Rows from expert 12 of block 7, named by matrix and row number. Rows with one number belong to one neuron. Each number is 128 + 24 x the weight over its row's rms, rounded and kept within 0 to 255. All counts start at 0. Numbers have three digits each. After the name is the row's rms in percent of the matrix's.
# up: expert up (model.blocks.7.mlp.up, 16x128x128), inputs 26-51
# down: expert down (model.blocks.7.mlp.down, 16x128x128, transposed), outputs 26-51
up.24 161:159088111120222146117143062121133129125107113089121179149114110154146123118146
down.24 116:106155145165131125152120109179158127126167132134142128140129123160117156145157
up.25 184:108153100146087104141117093150151133109151118100100129139126063176108132124151
down.25 155:163144102092187103132117151100142133120079093185145133112112182139101109119147
up.26 092:146155117123166151150138164191139149135142137131137132119128114107121169108146
down.26 105:165121110099112116175142164077158152124129149141158149143122132144100154178144
up.27 057:177127124102139118138141188165089134130134175137073132137156110096121098139134
down.27 067:120106100152099127151124091085150132171118132122111141111135115110164130147120
up.28 172:111138127084146129133168118108112119091100094124146064111119133144104164106161
down.28 171:138111152159113074159143088171171150131149118178126123130118131081112118113131
up.29 064:135082087110132102139141159140108138104132188131149117122143143140139165107154
down.29 079:158119102100097151139106142096143114142132144116109130154146128091107075146092
up.30 091:157059139122172124106128116156100107163100154134124112135133067122135109109122
down.30 087:126129094108116133153098108132171145133106102120107126127114181123105111106183
up.31 103:110129150125087078109099115144100147108136126120094122128151082116147109158081
down.31 104:105098105144152135131147104131135098154157118173120083098055135149116157112148
up.32 117:129163153096129145117187114116112093113103128162154129063124177097163160123129
down.32 118:134130150127159084118159098131110142115133122145160139121116112122126113116167
up.33 095:158075089128111163090141141130071129161160132105181134148151183119087109112138
down.33 100:131163097122121166089134118133155121146111127093116146113106149167089140146157
up.34 060:109156110088119130145120097140105104124129153150170131131143060140169140140110
down.34 072:140121132131068158157141141074130158172158164164146104093144103114144158132134
up.35 105:151153133112107130104092148127126101161131161161114140125130096128173082150081
down.35 111:140132123120175121106118140130156136097115118140122138181141144097074105137138
up.36 098:137103101093149134107136127127164128157133091107169090083118099174148134127122
down.36 081:141192155128070132149118134149120113133117119116143151100139102129126148114131
up.37 122:144134167095137140149125177139123074160148149159107093133156113126113113142126
down.37 097:081139124104120141115121116128126164153106144117143154119136107126050135120165
up.38 070:159092160114128132156148169127130102118096088096104134161118149175120114135115
down.38 067:129162124138105115115110161103133172160151134153123147094117120146083098124140
up.39 077:099111123082108142176149086135110102155157161135080139122097132136117144144130
down.39 085:106129129146168111149099113121148152137101127129142081115183133139143119100142
up.40 134:150158099156103110147171109163146119114166167125100123109096099120153129137155
down.40 117:150186116095213101160102136150124138109128069111135140144103076135149164141161
up.41 111:097132165093104137151136148111111138109116106121166135130105098167103105095156
down.41 116:133091121153153103097129100126170133095144116121090092121109144092105147127116
up.42 126:144143138159145152152082126133132121159179170094127144116135110130116129126137
down.42 119:127126119152129142128130098152072159164131151144135125164156091142056133113117
up.43 072:115151123116148101164081154141143085130082108125155125197119133140121107152139
down.43 081:115112095114119157093144120107160123124111124149098136135142143095147113131132
up.44 079:115107141139119113135123138140148121131147121122087176115145152112127121143110
down.44 096:148131141172135122095113122119103135128113141116160122150116143151115170088115
up.45 122:122157102125123103110133117131154149145124105184082109130142111127113118109085
down.45 109:107151149114142085165138109128088132117129091135153105120168146100146159155098
up.46 111:155110142126178121126130108134117148169152114122149125177139167140144125070108
down.46 103:146138082114081159104107127149142141111114166120162126147120159106100153131120
up.47 070:151102098134154092097119166160093071130112174118111105167117101137124145117109
down.47 065:140148108171141175096154122126124095110129106131080131123107121115135154139139
up.48 104:105109133062127095152100121119124147170134153138120137133116116127152131168145
down.48 101:140130131163086136148157155126098100108096100168112108113156141130133121129095
up.49 090:078129118095090122097075100123130100085130147134146129135124125137119119114113
down.49 098:110101100162112124135148141171135121129093127133117081154126171122105163137096
up.50 066:121132139123143162162134114140138137182110143116125152124109139132130142126136
down.50 068:127125133053107138132128145084130116128104131125153151138145115133128089137125
up.51 098:141129079146111091116122133101131126125125138104113103155167094144095105132095
down.51 102:140165140088150142126147164111115171121117095151132154121055108181109135090191
up.52 110:079144118096086096123149155110101116094131104105153110116132111131156115119143
down.52 111:148079127104109156109118111103147137124136127114139114119124175116135158102121
up.53 084:134128134185158152115094116141147092155143123128153202115083148150163134095126
down.53 079:127108126096150127108135140133111144110137139104062165157154118171124139129134
up.54 100:115116103140082130108111143148102113146132110106133115128101120149127125163138
down.54 109:095128158137138078144140080166145106078094167166110092140079132116135140101114
up.55 130:129109147114128104101170151141153126108155127157166101144116178131125125118138
down.55 112:114117114161158165134147133117154146160121142119080128152146119165089091103112
up.56 128:121139171104084146118159174130171151095086119133183107133153147092166135146166
down.56 122:169116152142144141081122111121103137123127159128125090140136113141121104112078
up.57 119:120144137124125137116139117144116143112134123152083145087103117141097147122140
down.57 110:133154114062128117152118148080110138131101091133139147116147138091116165159153
up.58 065:142127121118160129147126152138141158101104095142102130148140157143095076131114
down.58 074:125115164120095098119105112127154173156123156134154116143143105127114109144124
up.59 109:130165110130147111132108132101090099149144193154150127120116122119153112125170
down.59 106:174103149154137145115120145113132127115130144166154136129113111120139156163091
up.60 105:145096113134173107113072084145142129159149135105106160119149104107130132131109
down.60 102:163118123194121128143163169113135142090154144116125166133098114144136123119166
up.61 065:155146139105104136133159151150151139089153152114157178173110124118120103117146
down.61 079:132108159136139127116122105109141167182094128116094138119126158163128126152085
up.62 096:102127161096134097114111096104132159145133166130156100141134149148108125133134
down.62 092:143099141144126146089115127157098084140132091135144116169144074121102094146115
up.63 084:126071127161137112149120112168115159112157131137108135102121104112126138112061
down.63 091:144079149105166128135149127152104171134144151102090115110098098110114125103118
up.64 131:125112154135105154140119094099097139121149173116142107097136150091158176114148
down.64 130:125113116125158100122105137139106123126151080168116141126148112136142123144171
up.65 134:123129164141144162141149131114115117155101140157136098103114162130089173130158
down.65 129:127138094093177107119131087116151123095176132126134146133152136125132110140114
up.66 099:154110108096130099134139078164155120145149087108115143153146139113075109165148
down.66 092:134139117133114131125117123151100116100148152132151136110123116138134163158180
up.67 061:155098113103156090104122137136163124126135156074132087162124103106146117161125
down.67 064:093139114152097108181158125125141175178146127153136112126125135123105124129108
up.68 104:171177153126139115123154095102137110142139101158133147094143092110160111098092
down.68 097:148140120116175131151122126095131092085137129116139147155142157131119106142160
up.69 063:119088131086156081133134096137096112140101148152101106149107103129135173142105
down.69 072:075126060147150147170114095154138123108111109085170136124142144138153109144099
up.70 089:162143152146109146135096113093147147094138166116143127105114100144119119130103
down.70 092:125116118095115083095120080139097101126151155087147153133192131137108136132140
up.71 109:171090090154168095158152166151107138126150131109070172136135113103104101148102
down.71 103:131120126096105121174111146149155121108150171126138128108124131134092129112074
up.72 097:147150132128161109106104108097099108131128084142157124140154174129114109147130
down.72 102:165109121086105171133114129111156112136133122124151126105109081132149154150154
up.73 113:099135180107091184124123113143126139133138134119070151134128111114127170105148
down.73 116:106154132136175111111143101120127134101127128097160168139106127139129118169143
up.74 136:130105156100153147075118155109107130175116183118110138140130105134155149125111
down.74 116:130108147148191112128129107148130103131146121164102142158135116124115084158145
up.75 086:085155138109160116151077118129105145103131131089156114118108113141088162182183
down.75 080:104118145157155152105121147117148106133094155177104127121155146146135146114112
up.76 069:163098119154151131138133172122098142133104136138105132131133117114100101167102
down.76 071:137106092148147126175108132175161121133135151141117122105097138133131125117137
up.77 088:128126126146117082135144132136124173130140111152059100096133082092148133142105
down.77 093:119107161140149114123088127145128118109178124136137109079099139123165121145142
up.78 093:147161151129116157166129136207172157118133106103147128150124127125108105135151
down.78 097:130160105122137071138139133129110141133113163088123144112097101103106141151141
up.79 076:118124102121138093101122108170145146134164153055129156117143141154114094091132
down.79 083:182111135115116131150147137173111091132138118139116123141114121174135131119130
up.80 126:128117108131110195118136122092093134142103123097148149095144167101100153095124
down.80 127:125132125133121136127148095116147116124133104179118130140106162129127127153098
up.81 073:120132111126123143106136143073125135136084117143171157134130189139131129109120
down.81 090:140117127115144126144127126147097124094149096117140158125100120125158119140106
up.82 112:125104144100097075143102138105132124103110150139137134152097099158121139163102
down.82 150:127127118131091167161132165093093126147097138168110111114165111146151102112126
up.83 076:135080140088143116105157139135100090115116153139181137130114155085132118159110
down.83 076:120132154109121159128115148141114139106124159100124089125112114197112144124125
up.84 126:107137150073091167132134141093119142142101148132114137134130151142136134148194
down.84 128:150187127110114143139176136091135142133146122137116145148129154142099148114126
up.85 088:140095128154145162106113114153137109132108130148097167131152101093149096106082
down.85 096:094176122149156104167144106088134149145112128109122164127091122132151146137140
up.86 051:116103154098099125143124163157106112162118137139142123111124093131134113157078
down.86 069:124114155118123174119124124116112171131172127132129097123137155113111144128130
up.87 110:151074124102161140137089149125113145150129124125106158147147175121123121152117
down.87 116:110138086137105164138144116167146132151136171091143127105136100101132108166092
up.88 090:126153124122078144084117142165140133142157131112110160138120103139131139083135
down.88 098:099156176122185110169147135170135117153105137124140133127127131136149102141176
up.89 086:095115139104111109138155125108072113126168115122102151116118119132182118144128
down.89 099:141144174141117174129108131142123102121111135153153089116146130089133124116068
up.90 109:134150114099103123112114116102116159111134138118139072150090121166111113118135
down.90 099:098078100100126134150111113114155154129128129066115126108155131128105139128111
up.91 077:124092130099132166123146117145122158120109135127139132084135126130160144169133
down.91 089:152128105110150143107116089094113119127145089160129131140118146125129108110160
up.92 105:138131122130124119122134146110168173155113118127064172122097129109151089115075
down.92 109:122147143085143107133131130134105133107130154100085102136106091164165166166126
up.93 077:116096156097084096147084153076134131132160102147137147152128094104129125130098
down.93 088:097128113124151171148104134074120163143100137115121129103140138120122097121159
up.94 089:118149099118178124132111121149130145130136123132098107168133138127133104174126
down.94 091:149096168140097116120169152113116147073181146158101181111122149136085166122146
up.95 104:130162181126066117114112143088099087133123115143113112162122084138140151140143
down.95 092:098130164129183110142104129083161123126095093106124134113101172130131117091108
up.96 078:135107147095114113109121128119104092132076144126110126176134136129124118128169
down.96 096:081125147117105102104126123117173169128102127157130160117113092112138147105099
up.97 061:150070098114162108161091110177142131149127127127131138091130112168142138063137
down.97 086:151152083126125119141104137123161128141128138159109149148142149102130132174178
up.98 089:107116151086103109154145182103139116136095118158100123125146102111137110154070
down.98 089:104067126173155160126106098142115116124135116116121092103131092120109132125146
up.99 096:147111125148118086113100159152107157115092081162187133153142078133150113098141
down.99 096:144098127098142132109133116136141124152159160097122095122142170097102149116155
up.100 111:156130118138123094154159083144125124094181136119159172102088107115129122123138
down.100 103:171143074126152118112092124148118114085116090117124117152138114145151149159167
up.101 116:131130115133034133174121134132129135126132112130165133129112144136140139137110
down.101 106:143138142092160113080138127108130130139127144132078111137118160149125163132126
up.102 094:129149170105144130106116143171094126147130118125128143161105159121151117131151
down.102 091:127087143103099167135137118074101116157110155117147155141133087128088090155139
up.103 101:119159169164141140140099128137111121150136116100151174157140169145111107141156
down.103 103:144131093112102148072118128099114124176133153100160137090139095118083150143100
up.104 139:139104177085107108143137138117137135135121123134148100146144070137111172130148
down.104 123:122122090163144138057129139117122094109164125132134149142143184114118119121088
up.105 099:121161125097128069151152162103150140101103134131113169111117118104136137139130
down.105 121:181152147146077162145151164127111133154131144156157119087120100123136074090151
up.106 089:120148171136101162123109138095119085112151153111112118136118157098149113117136
down.106 088:120111142127196140088106093115106141114129112144154142143159121103154136142121
up.107 110:142121187134135150149156099168143130142157124096101136122104099142097189152120
down.107 111:142196142108156110125120110120119142111171151149116160131180152110150122150121
up.108 097:121173115106104089110126158115146165145149110108144104125173136113140131126133
down.108 090:148127130181120142137108140142156110123117114126125145116123129120099130104118
up.109 072:147149142170178135123162128143084100158115135119111131120135120129101157122124
down.109 070:125096158137138103116163142115103094118067146168112127135168147113129077139082
up.110 091:127092129132153160138096128151112109128122138101114127158134179158131140091150
down.110 086:124118122162128135123146072138103152167143095153143146104177141111098093142119
up.111 068:101104161105188109162145155147159115141150147143138138126146130133152121150141
down.111 066:139130134154063168079109122186127127159171153131152115114137121113123141158128
up.112 113:106093088126146063155136143133155144128106118126148118134132110115128113148158
down.112 089:156113150119110128086133178162155107104107141124143143110111109101095170110143
up.113 086:125132103112133120130113130188158117145148104133126128138111153103132086118130
down.113 095:158116133126114111057154119135120102110077134114139131126137114149120128115089
up.114 082:133118096120132102133134147159153191128126097113125123085118153108113122123144
down.114 100:162114141150081126118120132132092118178109155150132132150131110124171110120123
up.115 082:107122135084176104150160197114085112104082142141148112096117158117132136107201
down.115 091:116114160131076110108109105124113122123154152124109147112177137113144113114157
up.116 093:141178144129078109130133122133168125111151143103153147137109127126158127141168
down.116 095:142117099109161118115113107070108143147070131145115107138136122111134173106108
up.117 093:117112122122092143218137162133117151135117094151105087123124079162106124120105
down.117 083:102107139141117129123124142168109122111157130124154137097103087155103140154125
up.118 113:153076144149142110136139120150127116149146154077098147137149130139085136124124
down.118 094:130122149111158173125148136123151145159156097167127109174131156148085133123113
up.119 132:140122095119083135126111114154126099131128126165150120139148100177145137117128
down.119 111:088172116131133092135164104114151089172111154141100111174109148107102097134140